Weights of a small contrastive image-text model.
Model: 13.8M parameters, encoder arch preact_resnet, encoder activation celu, encoder depths [4, 7, 4], text encoder norm layernorm_no_bias.
Data: trained on single toy objects rendered from many sides on busy backdrops, 101725 training examples, 7.4 epochs.
Rows from block 10 of the image encoder of a small contrastive image-text model, named by matrix and row number. Rows with one number belong to one channel. Each number is 128 + 32 x the weight over its row's rms, rounded and kept within 0 to 255. All counts start at 0. Numbers have three digits each. After the name is the row's rms in percent of the matrix's.
Before each channel's rows are labels from the 100 images, of 14976, where the channel reaches its highest value: "patch colour" is the nearest of a few named colours to the mean colour under the peak. Only what is clearly more common there than usual is listed. The data: single toy objects rendered from many sides on busy backdrops.
# convs0: first 3x3 conv (encoder.blocks.10.convs.0.weight, 96x96x3x3, each kernel summed), inputs 0-95
# convs1: second 3x3 conv (encoder.blocks.10.convs.1.weight, 96x96x3x3, transposed, each kernel summed), outputs 0-95

patch colour: black
convs0.33 102:138111099082068068140090093087175119147127075061149075110122154133104111118154187155140126087106140090163109165125091108127127188131117089152141102078092147075092115142113152138134128106132119070111144113152091131176137114160113178088012075109143111141111130107093106112131087109102103117
convs1.33 087:088146097145085058130126094128121093174105161124076167108125155113071106094151060148121171109116055092164143065078129080093146119146168146188137123109141111094120101069120075123108121110095129118134071107169150082195122112111124162123098071101158121082109140098149132105104136078124131107

patch colour: brown
convs0.64 084:125099128113098100133144096123126120078118089094113067095152078112106092098117120149091082076204124120149114187137158089100165115144163127068135143059102178179135154096134115054138184146091179107116139116127089134038124136161157104125118148131115122120133154165171117174095139150100081103
convs1.64 101:109169092167165157079117134129113103116132130131125113178118050118181117116069130119092156129141155135046124137106105188092087087135061128117100078171137107139110111165071138131184108101140084119147142155104136091103141083093066092115182124091112104163116117136133082153154146088058126095

patch colour: black
convs0.13 092:153107142144068128093109092087085180161124101106100114086118205088101098133144133127149027090123121169127146178094102090163090110112112121183140103116097106156058114125133104130180101114095129134147120151160073101192156186115164185120159095177133107091148099125112099118116130135134097099
convs1.13 077:054104110185162121119139118120108127128166164162092103133141064139095105179169055087131242126056097113154116096157108140140095131099143149096185099183148089099166103113127117092146114148098132131135105117155156096090139102096113093131187107108138140149161137114084179142134138128112176133

patch colour: brown; black
convs0.11 107:111103172097045073083105092113131149135133110109081122160101195124116103151126182151180124100151143102170161137094099090162139114122113111164096143096113133146120155078154093166115170138110132137197118125153123186173165169147157130089057126141157091095119124172071114177075122142135079162
convs1.11 115:041096123136064046107097150117094080128129126128082130156112091106044136111116042103160147153152079095117107097124132082106122118081135171145137116114118170091082108142122131133149068124105115113051092136143078122158075108118089124114101080110116130110098130096165136152109112084116121130

patch colour: brown
convs0.59 098:151088113140117102068121126078146162068116117121147137154143057130045130121142137102127102094088107124117142087148129131106132144153158152063084018078136103143094115139111099118098155199128042111104113108133070124144110062145104112122145127151148082130124137135167122145106127098069132148
convs1.59 079:134082092154124123157132173166165062058110159142084099102176094168170134119122119116102192113195121044136093151156133162170106119128167184068124137105139134146096121142159169118135137159164107144145159146149111142058104167111174085141123172131126156131123053125147148069124157141142125125

patch colour: brown; black
convs0.16 075:150181164141105106091133113165084170082144140099114119131072121123091189115123157119118118109063086121113143084141145142140042135171127127106097065089155059136092118128152134115041152155138095098102087144107081136137169121131103080148131103135151048143118139164122121071068143111149121146
convs1.16 100:030159107145150162121146140156161093078135180140135125133071134161101165110119166092140089123141156091141165141168155099143103182090093132112159076104113169115091133166069176088096098131147141113111140163082130142135107208130100126172106150104167150146115067108085127127172154191104121156

patch colour: brown
convs0.36 130:146145099135049036154125097126100098141136147068122081103127144133106106079128162140149104104164100052131130136104141103116156129104068160150108140107100153107071060138110170156147165130122108102070130067139087146154099132084125137126049132091091088118154109151097113176133143184099118133
convs1.36 095:094132161084145135112108109071133185082139098199091176131125117105148108143107043109146208133110107193138102130093121147127117124131182150104119113163163093119167136110170061108120130122139149140172080143164120089121133052214123104100092113116174133086091165111124142109105111113144115110

patch colour: brown
convs0.8 086:188119067148128101096177105165115070076152120066135130101087129132126149095110135197141080064091127114128131145109063137087105142137119138057135131081147099084137124069082132120129168070146096113120093103121119103133137122156089103115108145062087080120110124093131073077138108078105127134
convs1.8 097:094138157146156115082137178145126136140161136157158208116079148168184157135156098108141116111192129140161165129131156158175131128149095142143106153130152121121152208095138153099119115161172146154208099115066139065086177147147083099153136139073140125103089161141044148161154140150104109135

patch colour: brown
convs0.22 088:132090108108149049154163112155109096146122141060147156104138127156118164163150095177130110050092159078155112135149169130128063130088081138171157075077147146114134117090116146144124143165071100082119116148131069129156178070141133131134084115120097090155162147083097163087130099165089170132
convs1.22 077:150106121154137067072162172194134133087189128136109179115158108189142090133125118097127194074163125150128137094127139120126110115177103159106098162191166131126167205106075173115128145128159162110139121111121125113094058075113145060139070115116137127072116139132163128166103144149127097134

patch colour: black
convs0.18 080:092120132129115086121108096145122044185133112132121122152124184118144119110159109157130138183153128051143120102074123114120114121107162149181101176135153143132143136124118122166111162145129121084154131109154099169176167072104203120101060140103096129091180152077073186131111131123209162157
convs1.18 137:066136164093081091101082142082114147094092136101080134162107060111062094107109121138087089084185080150058111125126134088087097098109095144082141126108106129128110127134108112110160074093110115119088097125131112111090086122108082091102138102131109117108107146174207071163117099085095111125

patch colour: black
convs0.32 096:115167160051090039102110117098116130079130098109154122106100125149115104105145105150100109146162063120101094133153128109086073193143097144124108151121138125079097109144164118140126093084124132105121107104136124026132143103135086090125092102132095059090071165132161118131130084091085084156
convs1.32 101:089171113167184142113223122116191131114162144188162150098116128134136160146096137139122157092085149110140102101174115155111162144194109121142107116109165122116151178194095149090092165106127139104167123152077131127121162147149154119153184133120141171108146109103030093145110162095087162092

patch colour: black
convs0.70 088:120094090127092098072132075117118107143074164079153124044167152133134118106145127154145121064118106107113158134069091139105106118113090144116138116091091118146084138119108122129142106177099061126091103127091105109147085122078073099136149122133126109057108092063163148132102140236105118140
convs1.70 082:139139128194171193154219158155125167093177130160113155078114095112141109125117145109110145120142108143126117182150123133137191112123232154120154158159162183104180159124151135091101156092094172143136134102112157150074153113171148089119129135172102136161130190131124106084116099082115116092

patch colour: brown
convs0.93 094:110132105130085069082164096063099111128107096119126076142136104096128135126075137140119112121148101134149091133097097126082181096152114163111098124144076096098120112126099092113110091149095104103085097138160041064122151135121064172100127173091106100068085077189159132157089116124162080108
convs1.93 126:142119117180133159111098178174155186074117157153163184133188108156172164108117091129071130107120145166118175140150146186135117138145081137102140083155174103155126175193115174105099129127153105166149211149136148115080088094147105093191145138163131147138138137133160135079173148106082150125

patch colour: brown
convs0.61 099:168061100101089102083055099102115136163040113136135121069116164111156141095129107146138053107107111141125116155161128098133075156130120150132151124120093121127081123098059151153140101125060082120161139130148109085159144171132117132141148055117119117113092034080153102111136138109096130108
convs1.61 060:091119143139170149116096153181145098135198163182134128117152111150101096147223070105154192176064107108163120093152096157114123132122164134094116100139133118109164138092093126148071131119094128110118152120119110075100131129126071039141193171156127140153129141152137199104119091145125149111